A small image captioner, trained from scratch.
Data: trained on rendered rooms with furniture, 1.8 epochs.
Rows from block 9 of the image encoder of a small image captioner, named by matrix and row number. Rows with one number belong to one neuron. Each number is 200 + 20 x the weight over its row's rms, rounded and kept within 0 to 999. All counts start at 0.
After each neuron's rows are labels from the 100 images, of 14976, where the neuron reaches its highest value: "responds to" is what is common among them. Only what is clearly more common there than usual is listed. The data: rendered rooms with furniture. In brackets: how many of the 100.
# fc1: MLP up (encoder.blocks.9.mlp.fc1.weight, 1536x384), inputs 192-383
# fc2: MLP down (encoder.blocks.9.mlp.fc2.weight, 384x1536, transposed), outputs 192-383

fc1.162,200,200,200,200,178,200,149,200,200,200,200,200,200,200,200,200,200,200,200,200,200,200,200,223,232,160,128,200,200,200,200,200,200,200,228,200,200,170,200,200,200,200,175,200,251,181,200,200,200,200,166,227,233,200,200,200,173,181,200,200,161,235,200,174,170,239,200,200,166,240,200,200,200,172,200,200,167,200,200,225,223,200,242,230,200,172,253,200,200,200,200,231,200,200,200,200,200,200,200,200,200,200,200,200,200,200,200,200,200,200,200,200,200,172,200,200,200,200,200,200,200,200,200,200,200,200,200,163,200,236,200,200,242,170,163,200,200,200,223,200,200,175,217,200,200,200,228,200,200,200,200,200,200,147,200,225,200,200,200,200,170,200,200,200,200,155,200,200,171,167,147,200,200,200,246,200,184,200,200,220,200,200,200,200,172,200,200,200,200,200,232,200
fc2.162,200,200,155,245,185,187,200,200,200,200,200,200,200,200,200,154,200,200,200,249,200,200,200,200,247,200,200,184,168,200,164,200,229,200,200,200,200,200,200,218,200,164,200,200,200,200,200,200,200,200,223,175,200,181,200,165,200,200,200,200,178,200,237,200,200,200,200,200,200,200,200,229,200,200,200,200,200,165,200,200,200,200,157,200,172,200,200,200,200,200,173,200,200,200,200,200,200,200,200,200,200,224,200,200,245,200,200,200,200,200,200,232,200,200,200,200,234,257,200,200,223,240,200,200,200,200,200,200,200,200,179,200,200,235,200,200,234,200,200,200,167,200,200,178,167,178,141,200,200,225,162,176,200,232,167,200,200,200,200,200,183,200,200,200,200,214,200,225,182,200,200,200,200,200,230,200,126,224,200,200,200,200,252,166,200,200,233,227,256,200,200,200
responds to: dog (38)

fc1.753,200,200,200,200,200,200,200,136,234,200,200,200,200,200,200,200,200,246,176,200,200,200,200,200,170,200,200,200,200,200,200,200,200,114,161,200,200,200,200,163,200,247,200,165,254,200,173,228,160,200,200,200,157,200,200,200,168,200,178,200,200,200,200,200,200,200,200,200,200,200,200,150,200,200,200,200,200,158,200,200,200,200,200,200,200,200,200,200,200,200,200,200,200,200,200,200,200,200,230,200,200,200,200,150,200,241,200,200,200,200,200,200,200,200,200,200,200,200,200,200,200,200,168,231,147,200,153,200,241,200,226,200,200,200,200,200,200,216,200,200,164,164,200,219,259,200,227,151,200,200,227,162,200,222,200,200,200,200,173,200,200,159,228,154,200,163,200,200,200,172,200,162,200,169,200,200,200,200,200,200,233,175,200,200,200,200,200,200,153,200,200,200
fc2.753,200,200,247,234,185,200,200,200,158,200,200,234,173,179,200,200,160,200,200,181,200,200,227,159,200,234,180,200,200,200,200,200,213,200,168,200,216,200,200,200,200,166,200,200,200,200,165,200,200,200,200,249,230,234,200,200,200,200,200,131,200,200,200,177,200,200,182,200,178,200,200,200,200,200,200,200,200,200,200,176,200,200,233,231,200,200,233,200,200,200,200,200,200,155,150,200,200,200,250,200,200,200,200,200,200,200,200,200,200,200,173,200,200,218,172,250,200,172,162,200,214,169,233,200,225,214,200,223,200,209,200,200,174,181,228,165,200,200,226,200,200,200,200,200,222,163,200,176,200,229,200,200,233,258,200,200,162,200,200,200,200,171,158,226,181,190,137,200,200,200,200,186,134,166,200,245,200,200,200,157,177,200,186,200,153,167,200,200,237,180,200,200
responds to: blue walls (54)

fc1.336,164,200,200,200,200,200,200,156,200,155,200,200,224,200,200,220,200,200,172,227,180,200,200,200,200,200,246,173,200,200,200,200,200,174,200,200,200,200,200,200,169,200,229,200,200,200,200,159,229,200,200,200,172,200,200,157,200,224,248,200,200,200,200,200,200,200,200,200,200,200,200,179,200,200,200,200,242,200,200,200,235,200,232,178,200,200,200,224,149,200,200,200,200,200,237,200,235,200,155,200,200,200,249,200,200,167,200,200,200,163,200,200,200,200,176,200,170,238,200,200,200,200,200,200,200,200,200,200,200,173,200,200,200,200,200,200,176,200,200,200,200,200,200,241,200,200,200,200,248,167,200,230,200,200,237,200,200,200,200,139,200,200,200,200,176,200,200,200,200,248,200,200,200,234,200,200,200,200,200,166,237,226,200,200,200,200,230,200,200,200,146,165
fc2.336,236,151,200,177,200,200,200,229,200,200,200,163,200,200,200,200,160,185,161,172,232,200,200,178,200,200,200,200,167,200,200,200,168,200,200,200,200,200,200,200,211,200,200,200,200,200,235,200,200,200,200,200,244,200,153,200,200,200,160,223,200,174,200,200,221,188,200,200,228,168,165,200,243,200,200,200,290,200,200,200,200,200,200,152,221,200,236,200,200,200,200,200,233,200,200,227,127,200,235,200,200,200,200,236,242,200,181,264,165,240,200,240,200,200,171,200,170,200,200,176,200,200,200,200,181,200,200,150,200,200,200,200,200,200,200,232,200,200,200,232,212,200,200,200,200,200,200,158,200,200,200,200,200,200,200,200,200,165,200,183,200,248,219,224,200,200,200,200,225,154,200,200,200,200,200,200,200,200,200,224,200,200,200,200,200,200,200,200,200,200,217,218
responds to: dog (36)

fc1.48,200,200,200,200,200,200,164,200,200,200,200,168,200,200,200,200,235,200,200,200,200,200,200,174,200,200,241,156,200,200,178,249,200,200,278,200,200,169,171,200,200,200,256,200,161,200,162,200,183,200,182,200,200,200,200,200,155,236,223,172,200,200,200,200,200,200,200,200,228,163,200,200,156,200,200,165,249,200,200,200,200,200,200,200,200,200,200,200,200,200,228,200,155,200,200,200,200,200,200,238,200,165,200,200,200,154,246,200,200,200,200,200,200,200,200,200,200,200,200,200,170,172,200,200,200,200,200,236,245,200,200,182,200,236,200,200,200,200,235,200,200,200,200,168,200,227,177,200,238,200,200,225,200,184,200,231,170,172,200,155,200,200,200,200,172,200,200,200,200,170,200,200,200,166,200,241,200,200,200,200,219,200,147,249,200,200,200,230,200,200,200,200
fc2.48,200,141,200,200,200,200,200,218,200,200,174,200,220,212,254,200,200,200,242,200,230,200,200,200,200,200,200,200,200,200,200,200,200,200,200,200,166,200,200,200,200,153,200,200,200,200,232,164,200,200,200,200,246,200,157,200,200,200,200,242,200,184,228,221,200,200,200,200,257,200,200,174,200,200,200,232,253,181,200,200,200,176,200,200,200,200,224,235,200,200,200,232,206,200,167,200,162,200,200,200,236,200,200,200,229,178,167,224,200,200,200,237,200,200,171,200,200,217,200,168,200,200,200,200,200,200,200,162,247,256,200,200,200,200,200,212,200,200,200,232,200,200,200,200,158,200,200,164,200,155,200,200,200,179,235,200,200,200,200,200,172,226,200,228,200,219,200,200,200,200,200,200,200,200,200,200,229,200,200,200,229,200,200,200,200,200,229,200,200,200,234,200
responds to: count: four (40); flower (35); robot (34)

fc1.736,200,183,200,200,200,200,200,227,200,200,200,177,257,200,156,200,200,200,200,200,200,146,200,200,200,200,200,200,200,200,283,200,265,200,177,179,200,200,200,242,226,200,200,200,224,200,200,169,200,200,200,200,200,200,200,200,232,200,200,200,200,173,200,200,232,200,200,200,200,200,173,200,200,200,236,200,200,200,200,171,200,173,200,200,200,200,200,200,200,200,161,200,200,200,200,200,200,200,200,200,200,200,200,200,200,200,217,200,220,177,179,237,200,200,183,200,200,200,200,169,200,200,200,159,200,200,228,200,251,200,200,200,200,200,200,200,180,200,229,200,200,170,161,234,200,233,228,200,175,200,200,200,229,200,200,200,200,200,200,200,200,200,200,172,225,200,200,200,174,161,200,200,200,200,200,200,200,200,200,200,200,200,233,200,200,200,200,200,250,226,200,200
fc2.736,227,247,200,182,244,251,200,200,200,200,200,222,162,200,214,236,200,200,165,200,231,251,215,200,200,168,187,200,170,249,200,200,200,200,200,200,200,200,200,200,200,200,200,200,200,200,189,200,200,200,249,200,262,200,200,200,200,200,240,200,200,200,230,218,200,200,200,200,200,200,200,200,200,250,200,200,253,200,200,200,177,200,200,178,200,200,139,165,200,169,200,200,200,200,200,180,189,200,200,225,200,200,200,233,200,200,200,200,158,200,200,200,176,200,240,200,200,200,200,200,200,200,200,167,200,200,225,222,200,200,200,200,181,200,200,200,200,200,174,200,200,237,200,251,200,236,200,200,187,173,148,200,239,200,200,160,200,200,200,200,200,200,200,200,168,200,200,200,200,200,200,167,161,200,200,200,200,224,184,177,200,200,218,200,200,200,179,200,200,177,200,200
responds to: count: four (41); dog (35)

fc1.611,200,200,200,200,200,189,200,200,200,200,200,200,200,200,200,200,200,216,200,200,200,200,200,200,200,200,244,200,229,200,200,200,200,200,200,200,200,200,200,246,200,200,200,200,200,200,166,200,232,182,200,225,200,200,200,200,200,200,223,200,200,200,253,200,200,200,200,200,225,200,200,171,232,200,200,219,200,226,200,200,200,200,238,200,240,200,165,200,234,231,161,243,224,200,200,200,161,162,200,200,226,171,200,156,200,245,200,200,200,200,200,200,200,200,200,200,200,200,200,200,200,200,231,247,226,140,160,200,200,200,200,200,232,200,200,200,200,200,200,200,200,200,200,200,170,200,268,174,172,200,200,178,200,200,173,179,200,183,200,241,247,200,200,225,200,200,227,200,200,145,200,200,200,200,200,244,200,200,200,171,200,200,229,200,200,167,200,200,200,200,200,200
fc2.611,200,126,260,200,260,173,200,162,200,200,222,227,217,200,200,200,200,236,200,200,200,200,200,200,176,223,200,221,200,174,200,200,200,200,200,166,172,162,200,200,222,214,200,200,200,169,200,217,163,200,228,170,200,200,200,200,200,200,200,200,200,233,154,200,200,200,200,200,200,200,128,200,252,200,200,200,143,214,200,174,200,181,200,200,200,200,200,236,200,200,200,200,200,200,200,250,200,200,200,225,200,128,208,200,200,200,200,200,200,153,218,200,200,244,244,200,200,245,200,175,200,234,154,200,184,234,235,200,200,200,176,185,160,200,200,200,200,200,200,200,232,168,200,176,200,200,150,200,200,200,171,200,200,200,200,156,180,200,200,128,187,200,200,168,200,234,200,181,200,219,227,218,200,200,234,200,200,200,200,154,200,200,200,200,200,200,200,200,200,200,200,170
responds to: blue walls (29)

fc1.295,200,200,171,200,154,200,200,221,200,200,167,200,232,164,247,155,200,200,200,200,200,200,200,200,200,200,200,200,200,242,181,200,234,200,200,200,200,149,238,200,229,200,200,200,200,200,175,200,169,230,200,200,200,200,200,200,200,168,200,200,219,200,200,200,180,200,200,200,200,218,200,200,255,200,200,200,200,239,232,222,200,200,200,200,200,169,166,165,200,200,155,200,200,200,200,200,200,200,200,172,200,233,219,200,183,200,237,200,200,220,215,152,200,200,200,220,176,200,157,228,200,200,200,200,144,160,200,200,200,162,200,200,200,200,216,200,200,200,200,200,200,230,200,166,200,200,236,200,200,200,170,200,241,200,200,223,231,172,200,200,200,200,200,176,200,200,239,200,237,232,200,165,200,200,200,222,218,200,200,200,200,200,200,200,200,179,200,200,200,173,200,174
fc2.295,200,200,200,200,234,200,229,200,254,200,200,226,200,200,229,200,226,200,200,265,175,200,200,200,200,200,200,200,200,200,200,200,200,200,200,200,200,200,200,200,164,237,200,200,200,200,200,200,225,200,190,200,154,222,200,200,200,200,200,200,200,200,200,157,151,200,200,146,173,200,200,200,167,200,200,200,200,200,200,214,200,200,200,200,200,200,155,139,200,244,261,146,186,200,200,243,221,200,200,200,200,200,200,200,200,200,200,200,200,200,200,200,200,200,200,200,200,200,200,200,200,200,200,200,200,200,200,200,200,251,200,200,257,200,241,200,200,200,220,200,200,200,200,200,200,200,200,224,179,200,200,200,200,200,166,200,200,200,251,200,200,200,253,200,200,249,200,200,200,200,200,236,228,200,200,200,200,200,200,200,200,200,200,200,239,231,200,215,200,242,200,200
responds to: blue walls (31)

fc1.68,200,200,171,200,200,200,172,238,178,180,233,200,200,200,226,169,200,221,228,227,200,200,200,200,166,200,245,241,200,228,200,200,200,173,200,200,200,200,200,200,200,234,168,100,200,226,200,200,200,176,200,200,200,200,200,200,200,200,200,251,200,200,225,222,200,228,168,200,200,200,200,200,200,176,222,242,200,200,227,170,200,200,200,200,181,200,231,200,200,200,223,200,200,175,228,200,200,200,200,200,200,179,200,200,200,200,200,200,200,156,200,200,200,200,175,200,200,200,200,225,200,200,200,200,200,200,231,234,200,200,227,200,188,200,200,149,200,200,200,200,200,200,200,200,200,182,200,200,231,200,163,200,175,200,200,248,200,200,200,200,200,200,200,200,200,178,200,171,200,200,200,250,163,224,176,200,200,200,244,146,200,200,200,200,145,231,200,200,200,222,148,200
fc2.68,200,200,200,200,200,200,200,200,159,200,200,224,200,163,200,200,165,200,231,200,200,200,200,200,200,172,145,190,160,234,200,182,200,200,200,200,200,164,200,200,200,200,200,221,200,200,257,229,200,200,200,200,250,178,200,280,200,200,200,200,200,176,200,200,200,200,200,200,200,200,200,200,251,200,200,200,247,200,178,150,200,200,183,200,181,200,200,200,200,261,175,218,200,200,217,200,185,240,200,168,200,200,200,200,200,200,200,200,200,200,200,225,200,220,232,262,200,200,149,142,200,200,159,200,173,200,200,200,200,200,200,200,200,200,200,200,200,229,157,200,200,177,200,232,172,200,142,180,200,200,200,239,200,227,226,200,225,175,200,200,184,200,200,214,153,200,200,200,232,200,200,180,200,200,200,200,200,185,174,200,200,200,200,231,200,200,228,200,200,260,200,200
responds to: count: four (43); table (34)